A small contrastive audio-text model, trained from scratch: text encoder activation relu, 28.0 epochs.
Rows from block 2 of the audio encoder, named by matrix and row number. Rows with one number belong to one neuron. Each number is 500 + 50 x the weight over its row's rms, rounded and kept within 0 to 999. All counts start at 0. Numbers have three digits each. After the name is the row's rms in percent of the matrix's.
# gate: MLP gate (encoder.blocks.2.mlp.gate.weight, 512x256), inputs 192-255
# fc1: MLP up (encoder.blocks.2.mlp.fc1.weight, 512x256), inputs 192-255
# fc2: MLP down (encoder.blocks.2.mlp.fc2.weight, 256x512, transposed), outputs 192-255
gate.110 020:587569494481516355567500435594500588441515578500500500500471500517585547500500500481500508500462500500539418565567500500522604632500597500470552500405400481500428500500500500520500471376567485
fc1.110 021:504447552465403500541519465500417500500519573399527411543500476484473500450500517500518500500500426535500500353500558500537548500581451469500388436444500510561479500515500540500425419449500557
fc2.110 022:408461500552500556552598534500500396579535500500427500500500555548545500580484569410500500520500579423500476451548500500537491500500404500500460468437481471406451500430541474500500500517466500
gate.111 029:475578429582500442457500516500500491487500500644483544447572500500543500500489500500500500500422500500500464601500556386578565500479565500615390641500500500466552548500500478500500499500393500
fc1.111 025:512500444500500471500500558500500525500500428575425500414568500500469500414540530500500452496433500568500500544478500502550550451452603465528500654398487503452573619500500519500412455500500500
fc2.111 030:476515439516492547446500500500500379500561468393500500500500500431501503555610567467398432500537513499500585551500573503573500446530505500578411500505586500500500469500561500447394480500609380
gate.112 012:461533528551403571500500549568500474500472500445500500367425436500562434562500500500516625500523500547534500500500500560542532500470500424550563500538573450471529500543500563475576423536500581
fc1.112 011:448500428396500455561536540458441500591427466552453428500563531500551500442532549500500500481485500417500500523439455457481542542500410500460528500467421557544445500467500500461500605478456510
fc2.112 012:500479577457500418607500532552443520487426500537504482493539478500415500571500433547432581492556552500500409500517561429566600425562550500500450500472500611500557443483479447500384500473425500
gate.113 116:513581572394500501531491412500374467459537500509433500500490500500500500500500381482505508500450555462540500500500527436582429510587414646500598622541500527339500500507436553500571516525500500
fc1.113 121:480500500500500491552482435518620445512584422431416503633500500637500496474500452570500515511549500465497531500500534397527500410472500500368549426522415560378506473403537433540500549611440514
fc2.113 122:440511570520500442419503465500500382552569458375500535603547495546445500500500500565410453489500442539454501500500500623475448538508561621459500490634535597529531570500543537500463521398500434
gate.114 022:500500500500500500500515500453559579481521553500487500454490500500527500500437500500500460533412500484500486500500548548532500558433500554441500500572500550355500559500465415500500500482486500
fc1.114 022:500453545548489500500420522500508461543395453500500500500500500414538500543493414490483500500589500541500428554447368481500466561500500426500500539500500500528624513500500506500500408500450582
fc2.114 021:500494500587479572500500500500500579382420436457500463500500500590441533500587500541518531317583500500500504429559452500404500500500545500500574481442500533507500408475500469589500445500500570
gate.115 129:568402459382501460467500388403581442500517467500500559467565500473500531560505484381502545500500393500500420514500500445532500571500463599499503515411500500526420490476482462524442432653475480
fc1.115 140:500437425411464471522499465500491500564466500442459504442500508551500610500502580396504486441500573678526519523500497522440546500483536595491477550596464500500631446582548468458500507500509540
fc2.115 138:486568621496567460498513500558500500520533500496542478532549424539499514505479489500500455402518533514401513519452484516492500500488592431500458580428500500500617500500476510508500528525511352
gate.116 120:548623567540540397540561544500516483474443461509481552568574581489495440414370478516461500391575500450496540578507517492500500500449521505500500500515455480439500500500520441409536500466500523
fc1.116 126:447529413416532550431500500398533374500511524500500495500413500582538500500625500500500487626449577610476492500453474439491480570500500446367550500559562465529444490555510458500528582448482476
fc2.116 122:515624394565500500500473552500447527564459665521546500464459558500428551496560531485499587538471500484413495490566515500500482500459393521580500500500537438498459441500422482505500527409500599
gate.117 119:500459472410422500554528500475480531539522511500520500500500555561510527611479483462485500550457510530500475578528500500562500567569476425496456420527438537452463507659543625500500504500477475
fc1.117 113:464523537466510535519540466468429479500486500606500471461475511536500500500500468500544551500455500434379501500517550419500539500505445470495509476500500509437500462565512642484537518456579416
fc2.117 123:478500528500520500492471500642523499418415520500436535500454426471439587525502622475504483480477500522514500500424488493526500579536500549548524451594500443500513500517500561529467461548500568
gate.118 098:486489539659608475444513500500500500500500468459500507445500454500536529529378414590438519348479500425500563600500481531500431506500503500455435455433500500472422590500500537438576529469434393
fc1.118 093:638479500617500523460588599500517500426465434454500500386500617500450387462415482461433500405468473436563500598565558470447518500527500498483500500500500603585470528500500498444526467500497420
fc2.118 093:603594500500500500500506510476491500445465313428499451587558418500470500500492500500500501375500500500507404614485471437433525474487529500516500500459501500517468500500500479500460442601647348
gate.119 129:500451448500540484500511469504500628474510544500500412500500558500455426514500585548412519537456457500500453500550525586435475325500474500500525516500453390500501416463469477525497411569500594
fc1.119 129:482456500500639500500483504421501490500395500467572532468500372500500462523547500500497482587564502416507487488500535497500526568550476587524468495462504433500500500628500495461500500480510503
fc2.119 133:500544443500549556478359480437469593609511500514481547468504584500493481500500592522407517500519500580500589365556443552489499492466558533500484391536431500500643510559468500500464441426500546
gate.120 123:500500500500500369424500570448484615354500529422536500591467500458602554442438500399543531490421500500582529640546436451500450445500500509467441448500461431432579500482503458500534481549485500
fc1.120 125:519568536500554412483545554587500404500589500482488521500425595493303500367500473501536588500447617500557468500500476515482615436388484441518542441500541500548424500484546523514500500581460451
fc2.120 116:500532507537604429593404463544527563470500583500500538425602562500397519472605548486524500482455500492516495439440525561480490498500496483500525500508500497551572544478440448465503500486500546
gate.121 117:481541500436540505500500483484480527473480540496567500473477464401599474500657500524500531448500500438542608526500500500437539502440511524467433567475500405500384461557505442528532556500608530
fc1.121 114:498512561576500484500443549590483522457500500500544484500468591509549536461552506526500590407500403437512539503528544447439538515500422497500423564519530432467500473500500507527526477562500515
fc2.121 120:529433531444469531512446500484372443512500578366452500500484480505500500472500448523448410461518514478500367442491500491597492473409500500478522457544523451465504595462495564553500574447476452
gate.122 049:576557413526500441488445491422500473589500463431500509443500595443606500500481500480512500520513478463500500500552500445410528500500587537500500425527500549599530500500500506559394550500474500
fc1.122 048:500602500457500487500405500472566389597415500532500493500483500566650563535458500510538500520579500413547500500449500492500561500500585500507586500500500500500474525535302478517450500555510500
fc2.122 056:500480431438456380487500442500500419500500595516500484500520394500500414500500444435561500541445573473425457508500506517431469500526543500500410500573500500410500535455500478500519539395587500
gate.123 102:565579490411500500488500500500560540500508670545413500461573509549537538601500500508438500467419501420500480500514381534561500500548500546519500422500500485677418504514371488536457521525547500
fc1.123 102:459576500442550603537538564429438547530526483487535500500449506398488500500622546488560560411495492505527469587566500500457540427551550500435557509500481501561443420500545500434489482435430589
fc2.123 109:391530500500521488589433444605565565500564434590546540453519543538434500524500666467549464374500488428472507567466500500469442500517553365537576462552468513466507500550464440485542493478575533
gate.124 100:551500505455500430523500500486499463560419537445566475565560545541467429500506426500375485561446441535531591500500500500494500500500468521464500365500510527500530500500500461616463604443500485
fc1.124 103:500500511499500535549500500478498486500520485495473538500435500452500531577541500462447477527441500523440451584500524500463500475600467378434500504500394437494411408482521486603490500490372433
fc2.124 103:525500532451483423551500491565486450500489493500453558500531399442598577481481505459528477440539434564475605497500500502500530500545510563500413603500500578523500472344500441441481534413390500
gate.125 123:604500567304424396417505412500525500516453568476512500558434497496587500500470500593513465492421500500430474500558500512602496500502451450500508500538416511500478601569512440500556500569522455
fc1.125 127:500594482669575477500500426479500429500522503528500525500515537464483533500562500502500609613390441452456530500524500561524494500407500385465500427513485465444498521456493509498498505500575467
fc2.125 132:470248439500471547496424500500495577500500490609542487451456465559500538521537510602509500525454483592500449484532502488427532317439500500395500500526573500520500500517482500544500517556500581
gate.126 115:594406336522472498443504454433502573450500507479500575634500420466462385383389636443424486483491500601468478433451489547500471515445525500500426569563479432461500500500488395476500514526551470
fc1.126 117:407550501546475570480500513501500500507486500536432532473540500500500515518482396555591458433546418457386487500500500495500561477540455500457598500514500500636503602478489500542531454483594534
fc2.126 119:510500566559445431516500500409398497525544498565492393500582530500509500471500606527502521368495538467500508516446527451539590470500421427449502500508456615500513510604500478387570462611559527
gate.127 071:531500500482500524500497500629616500544538559500470490502496541495444513529486500445437512500515500500500527500473500419500470476500500500467609556500610515500532625500438500344445419409500500
fc1.127 068:460500498482500470437564536354500470500434500500568500482500448500584500496565500504500549448500500550500499500479500490500500500583384500587429378500500500499406500500475426500456495527475485
fc2.127 082:397500550561584500375652500524442500538459528554496601500500500499604500603516508365500407438500500404550458500500502500449500500466430547464500592458443521531576500500536603575577500500446551
gate.128 123:570469500439462416586464511500570508483525500524449500422500384500443483454466371447441502477500575524520621546486486492494569500495544374496552462506500542479500441475500496619500436500500451
fc1.128 126:500593500507441500414551500386430468500562500497560500500495500536500421472522603603426508424500641500468457519500664500570510501368478525500461500450637500372500500554510463437564536425444500
fc2.128 115:516500481450532530500478500474500480564518500464500500500500598521415409500553542312557512480500500500500500580446500439503513500485500523476462466500541421500500513531424554475544500583466496
gate.129 023:500500590432521500400535503500515500500562391623500457500648500480500500500538441533395500500442461536446500430366500508500500464434500465500609452413500524537567500523500417500500500500466520
fc1.129 023:426500500550500500413473550500442500500543412500416409531570593447474476362575500500406579500500500500500644432500594525500482500500560480500500500421500505435500500533519500500576500518500500
fc2.129 024:506517500500500500526468500482500535500461500536522500500542469529363500451500474457628500500549480500500500488500583603404500413500622473356469578448500426500500498581500415569500547505500487
gate.130 124:589535542426469500494449500539500400556500439500444500543500416445500500552496567500532527389484635548447541526529524500656500479573498466446480450441570540527504516500398507500488481500543533
fc1.130 115:495457519488500500506510460519467500539508517566500594578500510500605473400422482570473500435485531500425500550496575411469500500500500500472485500528587581462500505530540468500516544599488500
fc2.130 107:397543455551500500500515500500500541441500500524500500500448500550410500482500484500624571433500500475567507593457570553432556500490538492500525426545549502516500456500478500532557571500628473
gate.131 020:500531500573446474500542500568579562598437527583500500588557472411520438474442423434442500519500524500500500615500500500398500500497539582500520554500500500650591535573500584469500597430500500
fc1.131 021:605592558500517482459574500500500488385503386464500582477500500495500500623438364436498401438407500529436533483582593524500500490578544432509500584500546446500560500530500467491606500588609418
fc2.131 020:500586616500453541548500500526500500500449424552442568500538560500612540500500436608459500437500500557554523434500500500545475368442500539381500424500436504500500500500500500577447555500514571
gate.132 120:395563500467444500500475476500414532500500488500509436404500500526489465552500457519500492488459565463471556500486500472550500500553500547490485500500527500500500640500512565500525440484500540
fc1.132 115:647500500500591500399467500561491475385533533572500511501500427500489540470527487500419447556434500461554530500520493476477475500500548487530500500475500500484418487450438578520504574512500459
fc2.132 128:518434504515482500551500489500500435551500510454500500531507551500508462500541549420500464448553458561521483389522531500452470457500521448474616444500532510544549513551499500490486500444509412
gate.133 051:616481333592526534500500500500500536562465500594573550500500509500473500403533426500456440474500500500552456500571584500500533491500432500494484541512500608455500500455538530446456485500500500
fc1.133 047:500516515500447500500494547656500514500575530445445508449405499515592536500509589500451601533500611514500500521391510561495500500444500453546500500494520500500549543507541501500500500500483500
fc2.133 054:500450493500498461510557474503509463472453500501593587564439457413516571500575500500500508535456500350455500568486500491500500500511500500500678500617577482500500459591521500577500500500525448
gate.134 106:609501488500532500500490500501500487500500556520477462586500500582500500453494546512500483443469410446498489592525449472513537547468545500465645466471444474500515500488500543506513444503497482
fc1.134 099:683551500500500500673500558508441500500557572500452400517463500449530500486558475494552541519459494500500531570500564500500500595500494500504482500500500519500500424512594500484500423489554563
fc2.134 095:474500500500494565500500441421500588575426603552540494500523500485564524527387545438500464500475542435486495529437474500365623500476418567527465500500500500478500482504500500560619516500427441
gate.135 121:577572544545517416500540466500445546585500514583500547412500500518500524542447495491597500533515481564431500460440500422548405500432415500498500538486577489642624515625500500513500562572500569
fc1.135 122:621461425495529500517523562477455500500468500427500509462564569569542565500489500477536500495500471471500500479442419500447410518549473500500525500506500408412515417582500468529500591474494550
fc2.135 118:515500590517500527499500454602480457510535500500500497553489532534424500375560462478500541515500430500509430578470549500596506485565592568513500498475500439606576514534558493521458617520618577
gate.136 102:461627608464443500540500571514500469454500541483500500559466500500541509583500469500445500493500481437669500500500457539500474431590551438539561514502523588491525500453500500366468500500410496
fc1.136 104:622419420455527490498542448505520591472500552435371461478500500456421500520473525442572608497501501537500459500533500422500454499500497555500500494445511519570444488500468518571649500543500478
fc2.136 106:457500503399546487628526511500578537500496478454564500500639546444500500500473500488500631614452609500313470500552485601500402533393500513443500501467440500500500500436493542500476456455500533
gate.137 030:444500500500500465408500426500434500502592535502500564500500500500505467500500421429609500508489500545585500565455438500418555511552440471500524526520390484586455398500500517500508462580519502
fc1.137 033:593482530418442430500623500500563500500500507500453500500500475400500414448467429500500516584538523556500500500500500500500473527512580494476500454464563460500500596534581500589419500522489500
fc2.137 028:530581638413478500500519500500500500453500546513500445532386504663446500547399500500500500567601507500500500513500514586389500424537500500500530500551500451491500500405557534581500500500443500
gate.138 086:511554500430482500500500500510515500433539601500500459544549500432488452500500492482500515552500587487500590500582459510515507500500540500515500499414445543434500430500569441474476485597513494
fc1.138 090:500506451500596500500479500500493500500500500500542500500500566463491562624500500500572500575556557409500545415517475500460607500571417491564367500553467500460436500500500500500605519500465465
fc2.138 093:448500500312438500494463479448388423500459485405484430579500500500476473454456482500500472520500500420618500502408354500470413493500513589450500472463535500505540511531474510535450500497402500
gate.139 091:421500635392308556532500408455515466500500500500536586659369442500549608479534500510493465437582516504500604500500468528500526527491500508515528485500522500352531446439656499492500387500417529
fc1.139 094:448464539538500464489577533500609500457500500590500500610500612535500500500500494489500637430565479432500580434489469467500493500528561500500555464450449513500500463451567446447500397477543588
fc2.139 091:474500575564498458436442517593528474504500500543411500500500468521633535464556576461500453371621546500563500500461485500500489539577564500556522500444510425474500473500500521503538524599500500
gate.140 116:550540466559500576500523498480497479484500500393568419511546500429437479503401513500541500444446468406508500457567500564542486500426531449470500528500456500443434433498510537467499468540617532
fc1.140 115:491497580521466582500500481528500532435500445419511508597500613500500500500500500485568570522521433424450474460561488500500518468500512529527577500526527385446546534486478585573452500593500361
fc2.140 103:565401471538500439408500500500500524506500455500532500495516490563528500503471414485537574500576500500454500500549437380500430456553519500527556694463446500465511500531412503379490428491553531
gate.141 098:464456450500500527457469510500475564477494534525665543476550541622539500500442474451428500500510532500552500611528668540500485619500500494568584499527520531500550639487500538555431435473460453
fc1.141 097:495500441505556447445507569424548512524410500522565500594425500500541527539507469449540455503500501491422565617487521466445474548402563442456450495624529523500548645487551548512500537500486436
fc2.141 090:481441500440501407500500431485529545360500425500553547478429500562515595524500500500500500578469447432437500472500366495579502373478448490494500443500500502500470482458511554391476468400500440
gate.142 063:539500500449500500500612568528494500472576528391500500433500537594369470508500500508500476425557500500500500458581518500502458406500407587500500500493500500439505500500316451533663500500505645
fc1.142 061:538479515473500577500510500436500437390475471500500464393500456507505528500500500439568500415581520561443500500572567500488542500431500500497388433581419555491459551500500560529534500455500500
fc2.142 061:500466484563500534505420500430552500650560442500500500503616482500500498644500494527466500370474500437589500493500500497459500454566500500532500500500463500500434595500425500467436524616500500
gate.143 111:481372541484376486520498500419454506500500537503500425548500453465500484423381567500625462500635565540500621397501436449500550594500482503513465568492500500500517449498500436470500500526500572
fc1.143 117:500560500568500467490504509500446500573503510548462500471500522555540524500674511474458538500463488542554500588500528500448452437502500417588446500483500500500457524548590386625526360423500500
fc2.143 120:475500426558500561374566588500520394424500502500532500552543451500420500500500474544450510520439566528400472567523452510500457373459559500476564500500500532582500485530464580561459500500514542
gate.144 117:472458543426528427452400486595488536503500500442524453600500456583487500500589462464500500500482500579425433504457429500377429493535451570475452496447555500500514500453545500509569500500487500
fc1.144 109:500478466500500527507500365500503426480393459465563525589500545500500503500500516500434500500531500385473412496668435500511516441568500480510500483409553418513643500488582500489534505482523513
fc2.144 110:424500407500546498500479551523482500500500466414554482421515499421443500556535505500428500507500513656474447500500494507547500492500536393541441495500611540433429500501529500497480422386551442
gate.145 106:558634500505500404539566472547525357500500573417525500500478458508500500500500453404551427500502500593506497496500568544451500512463534432514413502593500500381500347613428523462441549500500400
fc1.145 109:377564500493500500497434517500500500471500569557578499500535514500370500451500540431500543457387500453482461501506458575554575470452414555415500500466511542547500580461500562420374502500445463
fc2.145 111:523546529530480526500543500574496587500426504500490567483461492452530535402500440500506540551500483532500535457500586412442528506450500500520502458549500465428486557524500547522482502374583500
gate.146 136:448418519484500623500529500465502547526415521575459500468556499497540521561399523457429500467547500459532404462500460500500442620448476476537512514382490439530480411496460500564535500505500475
fc1.146 128:500585449500412500485500399527546484570548630513544540500500497504500555481449500500547479644587489546500492496391553500509500513552442415447470500531516513520528510504500538569494500583553391
fc2.146 131:481500523540520454469471612552547477466437426525500440440500580500528520530500481543500500543500441500426513500418562624657500560383476539468498533500537539500525465432527525504640500500435500
gate.147 117:500448458563599489504500538494500571535514506318456406583401515654500480493479543509491468563500546490500500552454448500483425500440575381500542554482500538489509444543490477500550438536500500
fc1.147 113:476485500521500535563541461453512500426500500623500576500676621345500544460530419467500624491509499500500551553500500500500556461596491464531440454513500500500500500463500500528462500500483471
fc2.147 108:533412500500404434521413408500495500500576500556510429500444500487545500453465550500568500500363498500500543500574500500491509525500541383500500500500500462437500500529435436528543500500500500
gate.148 132:564579475500500565419442572563506490500549489391494500497468658500568500500483581498603430512553439523502500409413500500503425474500468503531443539588553500516455493655552500551464500548475465
fc1.148 142:500575500598500379426500599522471549500518556531500539402437621500539488472427446549538472476500576510477500450367500466471428450458451530556466477597615495459456559640538500494577495500441451
fc2.148 141:500500490512510487500500536402527541500473466500528513443484539397538399495487517627540522548515493491557621439431475509504475500456392509582397417461616570465465524501347543541484500490573546
gate.149 076:500463500500496500524500412418483486612444571451500492491500500500500584500464500500541423511500557500502534500569494500500500421477472619532508475500500500533536446541500551566523460497500500
fc1.149 072:531432500462539500500500391463500519562553500608500474500500519500479562500602513500520468500473473500572500415500519500470457500475523590509513543556511509476489500588473439535500651543594602
fc2.149 083:405500500500500500500484614500512500625504582591513519441473425500479500492609500379547534432500500500479457524476413649702500507500526451500519500585494564538500500502500588500441496500500500
gate.150 109:366411514429547479533500391438467455487494397544595456438490564562536500500447619529500608500602467500541435460500492500467481476540510500500429508500456475500554642500500465514556500473500464
fc1.150 106:441527500500500593467497514404643488560367474488482599445522434500481377500521586494500500464500412511502508385523544490500478461500500612493418500498483507528428380545397628500508500539500529
fc2.150 101:445449500540425500500500532481537500500500523457446514565500577500500476500500432354506500494567509490500536432500449559500481430500549400500659588483445503445629501586553500500583500500562500
gate.151 114:579499502511500601486651500434503672561393574500459500525500455500473419598486500500471530541500500516444521500535539578500442511515500566500434523500500500505500438511500334500464500513663538
fc1.151 118:500495498519526500423432488516500500540487500500595550569538500500628533364460542409504591518500500476463503500500494520566500551564500595516500500441500500533490535545553500441542473500500444
fc2.151 114:456568440500525500550499500429553502526500438467500500543557510579430500546444508494607500478500419500480460530566564445391614478482488500443502500548500529609484548500443500500556496515543592
gate.152 101:562505500475461500500500500526469500543472500540496533500500597481506524496568446495594461485470475500498583434473500367500508500429532521500418527404500495516500520528409500500518443619500500
fc1.152 098:363529543625500504500479474500409532530530500500467514500587391515487500465500500509485544500546426506500444465461505544521541492480438553510600511588496500516536612524585407533490500500500551
fc2.152 105:500552563537432500480448497561499510500518451600584561490450626527492664438483500475518567518599580571557486470500515500600500500501353578475500432461478500497500468425500535500500617590500525
gate.153 097:448521494500403524534394456420441498508408493547596500435467509549498672491428478494435500536500445500519500500536623505477509500561487428515614500500426500579471500506566427500524460575434512
fc1.153 099:429496437550460500500452461469500399478474500500500540463536505500456627512565544549500520456500500453540452491578607518507477453532534411500567575574500500623444500571500437604500479500500500
fc2.153 093:530497535570500559397474500502500500500500500531443491500500437561435399500500532540500500543521500500500556523500500586544500478500520453540423500456547543410572549500500438500500500500494419
gate.154 125:440500473521554468496508510482494510588530511500520500495474504514454500563486500500500513500422503486488483427370494548520515500431500526500360535500541476500502555592500452502471486465572559
fc1.154 133:489468500489500448496515380402572500548500521476522547464501500452500599500439488500343561545573500500481520500570500500508448500500516491499524444483500567476492410352470487526526594534547450
fc2.154 108:570562568500509511500478425450500452461550500500462477530500475433500519500500500500543487532479585561516532500524450500481500500500438511498521451500437500456512476500444500500515639437500453
gate.155 136:525464437525457487473624594481513495500531513524500500482499524488489432517466468505500500500634503500563459539549500441500458550550567413471505541576481407462534543454500535491451491493538507
fc1.155 132:540507524534506483531512448592507632500565444500482444500511500500500503500469472500510492500531491490456490454500574571425491430448633518467473548500464468450501500443466364500568471551580440
fc2.155 119:500500500480466483498528504493474498484490500474524572359495484390455500495500579473486586500500469524500569543534464500479500494500377529500439601550619500499631434533500443539450551500544446
gate.156 131:500493480531475390388542526425500567500543500500381500550500500500500500500500500566514544618483500500500507500500527548500479416500409384449518500500500498537500485640500503500452500438500533
fc1.156 133:471479500566515423500500500392500542508489500546499502500500524500505526509500574502515536454415467652636500528423594511409530411488451481483500500503512500500555454500528443468464500547546500
fc2.156 142:495500591458497500500505480531459499501431503582491419556407500470500533418500403500500549546574522524500500500500621500485595584493500496516336426526495627600500530500500500431456475506437523
gate.157 074:500500505449608554563432500542521538364464500500500786468500500601500500475500500497480460521496500586529500527500532507450500476498485637532408491499390484497457410453500486500596491481500500
fc1.157 075:469500479500446500500550554450403571500500500437500491504500486596484500500500480507511532527500407586611465577500500500364583500500450453500515500640495550343551500500498529493553500500610550
fc2.157 080:500432475500431500500500558500437504536500500529585608472441503490500512511582500596561612500500500521500470500500421456500581556530474437558602500512542500531500500582500500559453514450500500
gate.158 099:548484500500521439500500498435500500500463610467500561537407500500444520558480549478488485410313500486581500509593500458516512521413433500460556500478500484406370532500500536503500475563585500
fc1.158 099:461500500515500500529511500552416565500394500518500500512485500568500546565513580500475489512393548456500440484571500500460430654560556645500577480500492499521535417474569519402500500599409511
fc2.158 095:500595500503554432500535525453500500421462500500500616520500493500500500524467558605500524418443517401500503342585573486500518500500436423500500510369500500539500511500416406577500547500462478
gate.159 046:551481530299500574500500440517500645491572421453460610467486488413484427518500527500555500390426538480441530553500500447500421573500437497458474529385500533457500491559572534432500500532495500
fc1.159 047:479500423357554500452500510500596546505538500555500545509500523419500496566500442500500541349504500540495503543512552500545500500515500499500517417427497500500489500532500456500434500601440500
fc2.159 045:524485500416500517582457529526500496557500500500500500396493450511548531540500500500500486557500502560500559536560500601563537500438503534500413421500533519500621454491475500500500584500651500
gate.160 027:532500500460500541500607480500448500500500591407461360500540500454445500561570500500389492578473500455500554448500500413391500500545500553500500500441401506500500531500536554500412536409500434
fc1.160 029:500528479505500609592574584564508500488500618460410380609426482500500537571500562500420375500500500500531508500500500500464584522459537500500500585500437452436500500500456394458500500548500500
fc2.160 033:500500613500441500573500500461500500500500453500495500521500500500597532469467500553402500411500541551494500439550578500546597500580482513500500533500500519500547500564449500500465464403408500
gate.161 085:447500477516541526560381500500524418500441414425520398486500500500519474500437379590589500500376500500500500561522434500399500517569470506475587476499500500394542501500431500500501500500531500
fc1.161 087:489507500500555500500437480500500568500578545581493500487599470497620500484500451500548560513500500471465480500491482541500359604561500500507511500566659477500500500480500484506432565479500447
fc2.161 086:500434511609480463525500457449500555476444380504479422299500541573504500500525414575500527497500399490500427467500487611500409500500410482473500500500426500524510432503509597462500617500500500
gate.162 014:600575448408500374580500429561500500511441590500622531500500500533540450564432500603496531488456451433523463500500460500604500532469500477455500534464524500500591543500567442479500601454578401
fc1.162 014:500500541500500417627500432388588500500443500500500500572482462542582423619373460603433500500500460548500439500500500384500500500418500526500500558555410451420500500548500439462405500484615500
fc2.162 015:551500586512538416548500572500500573589500424500500500598485500550500500549422435471458557508473605500500439536515466500500426500500398452420540500500599433500549464563500452500604500500611521
gate.163 079:404586539548500488362569522496500477503500595487500500519561500500500500445393420563475500480526644500500571500500564500500500410500523483500359500500510532583500583580555421500500500479504486
fc1.163 077:615417500492500495500449478500488476450500500500411369500500377494500500451500573500452500482460434543455450486476500552500520592500500526601500474500489500388427500417417551500731455500500500
fc2.163 081:675506500500531522500448500500525494581527562500388631461577577482500500545630538500475484567564468500509500585500500543500564497500562390494684500500591489449539474496455500500500492500500420
gate.164 126:507596562551500458494486447500500500513500500500646426547500519429500469515512500500410500500500454486494500500500500501429452468500574520500507493425568500490523548441510551431645610358560464
fc1.164 125:509434500552612586496433513500361500529486407558559396522514445471459511424555480513492566500540554500486500500500500490577577488493551425500500500447500476435500414585473565489583489518466444
fc2.164 128:443524387466517518478440523474481500468538479500613513540431491560558515442417565461500389488510435490451526559497500537474451501487500525486475527394500522431432500511558465417415500470463500
gate.165 103:573462500491500415355500487500500500421500526526519513486528533491500484557500420415500597551549477609448524511500500477527599510445423580500461500500485576427534540530653500549461452518489430
fc1.165 121:500500500566512524494500499455436542459534500576480550579544427511549500533500434510491500467500500438546500450482525490521500519476619490569500524482500500500500572407500565393500500520395538
fc2.165 117:501534529500462540487603422500389500500500654454500470419500452518500469505542500530482500546577566409500439484459484472482500500508561481469621443500468495587550500577483637500500496547515569
gate.166 112:500547457488500385461500500500500500532491508463353417534529500643446598588466500500386365500541432638572387494500507554590462500500418500449500500424427628563563500469583441552521511506492496
fc1.166 113:463500485510486483500474519478500446476464553557538560425558500500504500500500454492436494522545529500542405500570356494513423500634500439500500356500500459540456436429445580456561648475500500
fc2.166 118:560568375500500484572500574473500500432447500500539554500500557500587509446500592478498535548494491500409516500461491500526493500476508520500500500500439489523500500423612508538500500500507521
gate.167 111:593479584527524582539411510500540500500558408500508500397449344500495581500410430463467483497500500431398500534472500500587520522508500530473387500490507445490437513536453608522451527481500500
fc1.167 127:500500591535500515559439555509615445500514485447500494500437502523469524364405500384526510500581565553430464520505448442531500500471516500571571508578542608489482500462470395500500545500468526
fc2.167 123:500500500531489433660437476530500500500484366500525577523395507492556450541440550500467392434503516500500501553461449548500557535397510570541491522500500480515556623451572500500500500497499507
gate.168 110:463500500478448500464600583471542465534464517514500515536500508493438541428524526511506451500447495500468500455478495500572547500471551536554564500619543478476559500433500521551500549517568500
fc1.168 104:500500549552500500524508477500512534445443345448459517410521440500500523523500556486499505438447436500481440530459584598494483405496493451471402531500514572438480500500464477488500505561478500
fc2.168 114:500513600500468500443521568500425456559493507477500525516500504422500672506503466500500504578685575500591700500500508500600500523629420587494530500500554500492437468502478519516500500443500500
gate.169 113:500573500442467424500594500500443572500558500461520498500494528540429522483414500500476491601478500512561500612500458500428473500498527500456380500591447500500419500471408460410500473500465500
fc1.169 115:491392500558621483425561498535500559529500479451521430500500504487500517485500522429532549439500502540517500526500576560430529419483469492524500500461543528476461500453422542554500417592466500
fc2.169 113:556635500670500500543553447500515427528391521586500495392470500500549420500539490573485541500500452536384462456513580506500497457550455564488426460500500559616489527486555429500430514500500596
gate.170 117:553397500491564522543451456447519555519557574425500576671498467500500573500500500439485528500587563500496500516465466472481509501500525500460486447641500500439482495605441534500437436522570500
fc1.170 104:620447500500599500549414447500500545500500562450500545657551500523500499605481427487473529489623500528464545450410500519561546500500492500500500451502523513459546498565481531396500500516578529
fc2.170 111:423533609454435500500454435514503544500427536539500471485520515500457517500447512524500442489336500500500433600618399432459576505500451500535613466500500507516637500500491512565500632462500528
gate.171 111:500489500500500516508462481496494540393631529577515462486472500437550500442500497494539500440562516500500615500526444500506500407375500523511460500500478471555500452392498459399473459526500446
fc1.171 098:450534500464426525463542448500500500607458539500495500527401544557433519500500449455534500500446500478426500444526605533571500500466557470558513500527401541561498455495512442560500500438553507
fc2.171 102:521500470547540461649501546500500500403523509549539530430500471500527522500522500452525602416474543500547496463536618436500488500493500500363500395573500520424563473468505500483461543511560500
gate.172 104:608490500481561373440452466534517479500504500520484500635515469500506500449410500504507500468580530500452500456573500500475439500538450549539522466553500451500500500431592500561500507569516445
fc1.172 113:490496393466459527468447456473448477456500542382465492493562604574577447515434527546493474397500497514489500500528530440498430537464500511500523530500548492573500500549593428500417527533501596
fc2.172 122:515500534620500499500537429556465475590499524556425543564475529523505500477489620468522531531500495462398500516502527555523479500496557576500500350378458500500644432468523500501500479592500389
gate.173 024:526500481450436500500500465461468500500500620500560582500444500500617511500505562450399474500434521544461505500500500500500470500500552500503489500464403458332499553406500548500604500500500587
fc1.173 026:511566541500500519420454562500500452455500492500362500575500500564625642500500481542500500500491601592500511581439500606569532500500500477535500500541421500500500514549500500621529500611478500
fc2.173 026:488499530500500500500500427456415453471554500473500500500500435464500473500498548527500465420500565500500438564451488611500500500574541450500500500500565414405500500500500500519429489517477500
gate.174 128:549533544461500581530491500544545371502531471481428478502500500540486510520517500493500544475547500500515500550534504500500512466500532466493538499463482414532448596501529487500407643539434433
fc1.174 116:500476492500527631525482623486391488500450448486528414504415472500500582498446458468500533500500500535537609421394500540478533500511523500500479582500562500500517510601500473420411533500489562
fc2.174 126:527500506411469509397500501502572500514500548546500569427488500598404587523553500594522500517500466601472452500500439539500591526522365434436500517478500589537495500500500489530593500500498641